Weights of a small encoder-decoder audio transcriber: decoder norm rmsnorm.
Rows from block 4 of the audio encoder, named by matrix and row number. Each number is 128 + 32 x the weight over the matrix's rms, rounded and kept within 0 to 255. All counts start at 0. Numbers have three digits each.
# gate: first MLP gate (encoder.blocks.4.ff1.gate.weight, 336x128), inputs 64-127
gate.103:195147138146083103105138170136119138137144083117126168173150061170136142154127127132097111109144115144116159145091127099086132103173134148113108176026119125104164115131115123110149154089153088
gate.104:154124100131194154171214002066138118058128163166200099145121129060111081096125079124164206078110105128151095142161146116130100126159107136111144094122136103096140163171105188039110183129133092
gate.105:148106031127122138176115113087104125022159130200135080120158153143103120093104087111134225138111129139156065123142167099140154125200151137093166054103169115078154167189040129060122195148124150
gate.106:144101103161181102148124087139100080089088133159173129112100135106139156041088094196197120106090078095112092147140127171193122145139162091082183119171186102090127145123149148109144121173083151
gate.107:119081089090196175127146097102088157152114143134131109091115115075154151155155078134140120113087099089101134095157187146147178112146101107055065126104153086160152117123152099113058179127158108
gate.108:135094047117165136154210065063144130116177155123145139167117114034117115072189126135133143077124124165128087104136125146126118158145210146111192077087145110121080113110069150046111209137160121
gate.109:130145089131098087175150162139090101121162143105086199169128149123118155120138130098129129136135137079172148124098164080127160160154092137127120106100107125139090117133117110095095100134134171
gate.110:107095119110170151099160091155126088129143117118097073146094149137058137093132113125127155127101117129076088139206147129167087078209136084107168109076215096134114097176114139108046194135091157
gate.111:132119083126099198173183071117136108092143107133172077089098036098112153070153101178145204104159176136165108136134166103124107159169108102090165104149140162088120066164075107064120213112152137
gate.112:135069088123145182131111073092124076120122121126135089123155130101147128095191106110147216114149140129095102182123211132129091146137143104085127096122145106123108120118080097102107220141105093
gate.113:160121155169188139147148101107126129160129129098128139170097114090168157092145131129206138136069120158131108107112099095130137113131170169086143103076158140131075169114120158100158130089119137
gate.114:140043030137164150182188064093139125073123109157141093138099111060122137072189060172158200110080095168112016161129132076142134142214170132045169103104225075126065130195105113029092198127187065
gate.115:109085128163124172123113109157143109171110126205116125143137172167158138089159095164156150094081122151082133088136083128103117104127121123086124142147152125166181147123146166167142141111061138
gate.116:075078085115149163174154069109166065096127195186142122158154090086117137110118085154136189116110095173142049137148162134167147088147142156090157082108158083075035113164087103096115159130123142
gate.117:111157131115103135105094102124171167133170125095112142158106147108147133148117119136136117128106132146093115100098113147183145141102137117151141115157114129166126139147140139132146105129153132
gate.118:181150164091127138166151127079133134131179137061132119154121145100070185100136106128153165125120176115179145121119146095162105107122178180120164131104114108167078095158127096115157156096139127
gate.119:154149124170140106141155157139144160146176121133165143103082116109091125109116100135109089162178078099120114097150141183138110119126134120092124139049158177127125148133147136113165154143156095
gate.120:120155159177106137137141135133139158113170121094125156177180055098136186122098142115123148128114127126134150125127131118124112127143119105163138136090144107111103138140093123114171126084106134
gate.121:151121153157185140114124047147126113147138092133126142151124114130146151117107154126140124089120145159109157105160126110100115141154095151108149131124154141138086122098111092128107116115143126
gate.122:179131164170149117144156083131106112134108137140104136135140095116147150150185136178203129065099078135151074105112112082093167127152077133112144111110148101124088131111102111099161153093127113
gate.123:134109140122147136142139139149121115098090091122162153135107101104121121109134116166139156092114112127127130105108137141143102128091153145175129155121109107130097140145153077158114111124127128
gate.124:136141106114079096132103115077128158168144153130148117149195101114166109132133125089114107097128167106088152106131150089126138131132102171135150132136134087112136116113119135108177150134130113
gate.125:128098168089142177085151139140142147108130138152190122146112151129175154127096102128131147152093119123133114129103115114132131075158121137109093143153157147123115054143145134128064175167114110
gate.126:168110115138148156199180010049116134081128127153102127164146153021104115054181069169138148118067124137128069139177152117146127184149176139085177059135219040145102143180081106098114174103110090
gate.127:144073103086125147137222097094055054113107098118118106156136110091200083114161136093160163104151141144158089151103132075137139070129146189089138092131183136056106123133074116155110212126141117
gate.128:124063126147171179161214054150102051164082134127158144142145146094135159096130097173115128074059127120115055159168156130152133153143100145044155099144225114125110200166062133088077181100126088
gate.129:137148121120100132123116090168206103109127094153111099148130114118130117135112157100154130123197094161146111081120117096104145132130130172163095148153136113097139136132118129138082152120148103
gate.130:078100116100115144137118132093089095092138083070146120125110146069176102106111081171133148141140086095139119084139167149157133128174157134109124159136114140119088097185131094146132182117132132
gate.131:134136087149159178122154122146088119091133155094152118139086136104149182059115141162136098118104135115159129096124131110155157113132125092063195132146166124122076094139121103119102142135118163
gate.132:134124090124156131158179131145148184136138139137164125116110142108098153085158099137167114139110158116121136115133110161126151154086106119141116161088141109132101115120128153115105092099116111
gate.133:132166108113143131098153079131170174134141115131156085092144111159121106115111127140105112129143143137113132123151143139151162153152170156130120138138113085172103051111098094126092130150160076
gate.134:144106143084088124131118079127138142154153103119116110141142070096107137146108135112114157108148087127129106167086153099130128133125179098102183124120166132149125121140140132108103141118138114
gate.135:112130114117156155147127078141116163137152136163084139152182141106157183126162170135140160102103090141094152093144142136087104128137133088133173137113166111096161142170132105187113104206138104
gate.136:150108111108163120121162082100128142085129101146119199145191101150134121104098121120134150082091110182086087139144169081185190135124207125021130066090175132133097114192062082090093192117115093
gate.137:153097100138085123157131100112162062040082154185144037136163142079119122103114109140135192100125122185121058155103114143158145134108175130106232103108191140072185127137064143102125141159126137
gate.138:137117077089171138173159046049122040100154192157136107165146123138117133091140065116192164144090090104164090189157116108167112106138148146076140091084138099171125121155097127080065147138133118
gate.139:110093122174157127116198165128155136162132087119151111160118128140107083066115144133110151115160165122182103134112135125177156127184132110159125175105104145116098136144113083126120128110131130
gate.140:151097121143142128165146138119120099136209116138067113134127148112153136119127115113122174169116154149145106137122158106103150119169117150114160124132144164119115105112137067143126091137163112
gate.141:154130158135138111139106147184128104148144111095173166123125121131136146142090138134120139128137157092113141177138102150162111150134144158116127130146101132136129158132125135146125131126163174
gate.142:154107101119096108098120148078108114119131123111088184140136131099127099148157052134127128102104120144141173116197098133125059088116135094101120127070141177101141173184161126124183130165115142
gate.143:137145070136177114112190110095095145162126168086104138229160134094121108051156135131168122095031079161134083176091160142131175084188135137022119132131191115117109087111102092054093150132141092
gate.144:145149106122173093122101111118115136173088124142123158108069118112108089124147080160190110145138089149158162136150148157128079145139170157164126123128125095133093079165111091140118144098153151
gate.145:177099130148135110084097171122116123078144160106088120148166150164106122143089066108150045128130101157122092133138145111129124122135146145125134106100192138134121172182069111123151112155179127
gate.146:165134170137107111112132131124140111111188128099138146151126146123126116120133119101091096117108135156121129109123133088189109130122092127109140095090129121131136107137144177105099176158150143
gate.147:098183107100099061134165106162136152131148158143126151168085126120151131104133071106141138160090134177119140114159113127131128098113131151095101149126131105132118093108123098103112107149131159
gate.148:144090094095106144180129122073134121104180163158139147134112144119168068105141164109160159161151135088161098120082131129140095154155116133102127096126120137120125104198135100080108136119186062
gate.149:092137059100107104116134180099094134166129136143123077116134122107159122139078144096088123110142125133173089130144110053117154117150158107160145113167107104121113140133134115126073124120127147
gate.150:208153173104115179104121138101142134123142102130127139102056150131103080135129093138149112088102107107089124119138117178119093097177096173167132139073136070107132130119124119134148142078153088
gate.151:128135114128129074138158178152097126139166199087122113152132101144207148099155117104122136163147090143128125179137161068128127087137156165105125127133120154094145120151112099182109165120161070
gate.152:161134135121111132128108120140120150144131080124090147151100136128129145114186118140130150112119159136155150122089124128114135142109132145142098122129093124156132110142134077128154137154133136
gate.153:105138113117098160137097102109120170102182145123141112118150109086111151122091137070121113155143169080166118159117170138067132077195125133076115094121109092170134129126122074122139156163147095
gate.154:143160114147119112118133092104129106093125171146097118165151151086128123149116133095140147123154194150097112108123140177184102122105136113131130134141106139145131126141166147091119171130128048
gate.155:153079127053116081159116120083110092086105139141190152113170145132104138107126127089110216127150142169170103138133127148108128146108131108123182145073144102156099124104126104136075112116132101
gate.156:157111114111095074161091138074125141115113126147086109135092132134143145152094136139131110139112116112122118135133157113157096164115119111180116146154124110120160120100154134155132173139075118
gate.157:118142156128133095120117142140167129177132120131161149126148114117139125128124118127157149146098124125131094158109114108129120132102148120133104129169134087141108091116125101162132134095160104
gate.158:126099078136120164177150072116132090101106199142107046148164134144121083121150074194183185102079089141118077134142143073104102097162170125111185054129155079129110110162081135053098160156100115
gate.159:196106122139124160158153126115148117170133163078130127143138093081135127110159133070145153135115119153099134097148183156067118142127079140106088116109146082128111176132139117105115112118143142
gate.160:089144152142158189127170105119135175123092080145174132119104115146103133090131148138171112147131138176123154177170149126111131182138096150149085115136150128142138107139163131097139140150125096
gate.161:139106140185146107131127144112150082124163147097143171177134088052142089136124130087154178120085146164143138118150093146117136128142128124089118100123154036100104161124112152151128118129136148
gate.162:084139125091166119119171137107116132128143129142135130143142145125154142093127129096156154125107085172096121130149113076080187126113137163134118134065122111129098075118170101141116127142132160
gate.163:131039116110129125128140128090094135110130106098093127093085143115141139071122082128170140175118160072114109141168119174167093136119135128124139117118143108110099133191141118152130144169124170
gate.164:072128095090116146193135089102108135091102118114142101140133156096124147076104108155111151117091133172089087145125148100094103146127135102131134100081162144100100138175137100141096134181139098
gate.165:161143115087131118120141134132129147137118096122120133120139155126136137121171110132144120118160140129134133138120137121101153171131157123127114103114142131128124100103119142137099141109117116
gate.166:105081073103158133213176114075137079071211146109104070120161140101099126038118081155177214086127113127106010126139143094171130170150208133080118092119175089118078132147084108073137153102160103
gate.167:136124097134152091113157064121162091067177152125093121144146098159137131102094106150165182104109114167148072135128075050157133108142168112106162102107138083092074077157084106105096192109163102
gate.168:109127092117112139124170159164105132129105163200158118129137163146121085096207150117097163090148150133116137116116105201117105145130101084153158137155121095121144119118110172095087127109113134
gate.169:142093073107131130243151037091125106119145178173153136129187089053105091069184115112156153095097127120096000105111190099186123138186172142100192079088222085124134159206097122086145228124135122
gate.170:180078117104220151163128073092144102128099108099153120163171108137109134101133109139133159082044079198162026093146146133140162102109197144071194024080222060157149197147087129123159187149139123
gate.171:171109077096144119180130087057143123067120176157119136109159110079131126082096089076171179131114104154120112144163145095133140172150161153086183067111184104115105094166063122074136131070114129
gate.172:176140098097126093134129103129128100108109160109113164132130092170110125128124100122120112125129160134099141138166196130152135107153089127158139097101142103098112106131066139146161132168131134
gate.173:110089093102136145149142123109136098069174131151113118161110141089085112076138084176164153114126124073131091134152151054138175142082152133107187099106180127126157066131086067085117216132140131
gate.174:027084105110157175186191075073158088104102167157152074125136150083057108084151092179138149116109124143096067136121167105212095085137167144132165129152142099148114106167087151078138184138096144
gate.175:133105178159151133098161106116094144128145079118117167137116143128086120103132099155114116124153080109133121084139097110180135141158139125088161098121129151138167132116128131070111123111121154
gate.176:180041127069087123102107110105119082111178136168099108134181180157101105131120129141125136090102147099094094101134114121173119113154167111083187124083189081146104198160111140166124125171084155
gate.177:147062082113139152212179031107124072057140146153110074153132082082119103092114117181159197113090097122152014111150107129140112124138207130095190103109174060174072158189081105106124208123128115
gate.178:138118065064143112102172063045151187128129129146063118145161105121105084112147142156126149123141122116105162130177155110076106162128157113106165132132160154180180120148161089129071180152164091
gate.179:135090094094172111153137118104124110098139116095136143135161168206127127101109061138118119106095122115136086153119116127128086102135140142084144070070171102072101113154084091132160177119112123
gate.180:166096143137143133090119114154112144142124103113144096156128129111114084118167141145127089123126122099093123149185127116111131163115085086127124124112147119118102137112127106126132125162106108
gate.181:063130139155124157150139174103159138115098074128118143123131130128138107136110115100142155120137113113102095116143134072110139136120135140118127103114113132091137098140105148143150119082101137
gate.182:107129129079166105130107127124142153136144104140119107155119174118106105130107146100140105116099150119071119129091127118099089113137106181106133132119141115106141153173153128125116129127175123
gate.183:104043031071222150242241000000153037099164123165108087160144137067113188010155038169157229070113132125112000138172159095177142167231144149065203125122207073171061078179088090011110255162159060
gate.184:159141107115105110145130123101108092129145155094103162109148137092121162156135103169084149074092128135175112120138137148142142177176106148106137114168130117149128092111103115126090112152105124
gate.185:098115117133104089141143147145088139141125111113120146171111128105154131102102104138098141087155137112160168157147105079163131108081147148158134108131158116154093153108127130092179117144133112
gate.186:105125123094125091145134135099141125114114146133126177112131090138139132118157116180111138146135129123144134113155114123113148118140116121153140137145135152161128136121154121093146111132158087
gate.187:107096083087136138180190041055136091088150169143160074158129118065122114098140110128188195115114117148098057153173176126127168159192120147085142088137184126119087151202097088104135176210126079
gate.188:139121121113138135123085110102158125170167070117137089099149132095148128118114135105144254148156140150122133123129093158126138128163099102139123131121103152101127202104094143130099145060155089
gate.189:153137104158111120137163114133155134144147160115119163138148100171117109094078117135188155123110099158125107109111140118164156088140135146118147126075143149117111124138107103126154131135165106
gate.190:144119105142113132137162106112176091079108149161105090119128124138155099089142122167134142106165089137138063126151135038158145080122180116126142091101159151130104079152088134110102146152187109
gate.191:146170117144109100091132110125151065120087130116079104115119084152143172146133159130131154155122054200154150119108115074164150086164109156131142128150131129078115089144119148194088153062090103
gate.192:086164109156086089121128134122095101101175160135107146159139128145138108132134148109113118138115123154173109158100089132118124092150087170137091116109172117117134119130082096085084158120141112
gate.193:155080060108129078128129111125177154132112203138122135184119121086145147128135083120190149129100091151137146121106118084093106136140135174079135111100169098126081106146117111094074126138174162
gate.194:121122155121132075142141113149097120129130102160135119134128174086176118101135072096140110127137157124094121073135140071105113102107110092163125116145159139067126118092171155145111124150124109
gate.195:152066151128112138091168098144108114130099183063156159105111135108146125136149144159134143082103080152121143096133175224178109118127143138093136127097128159077117128183111112148148111114135136
gate.196:199090022118137157222194015151126078128143113186128120141132118112111105046142113140152174079131113156129121156137133105095142110187137178101220060107150075090139162185092139056105198101094113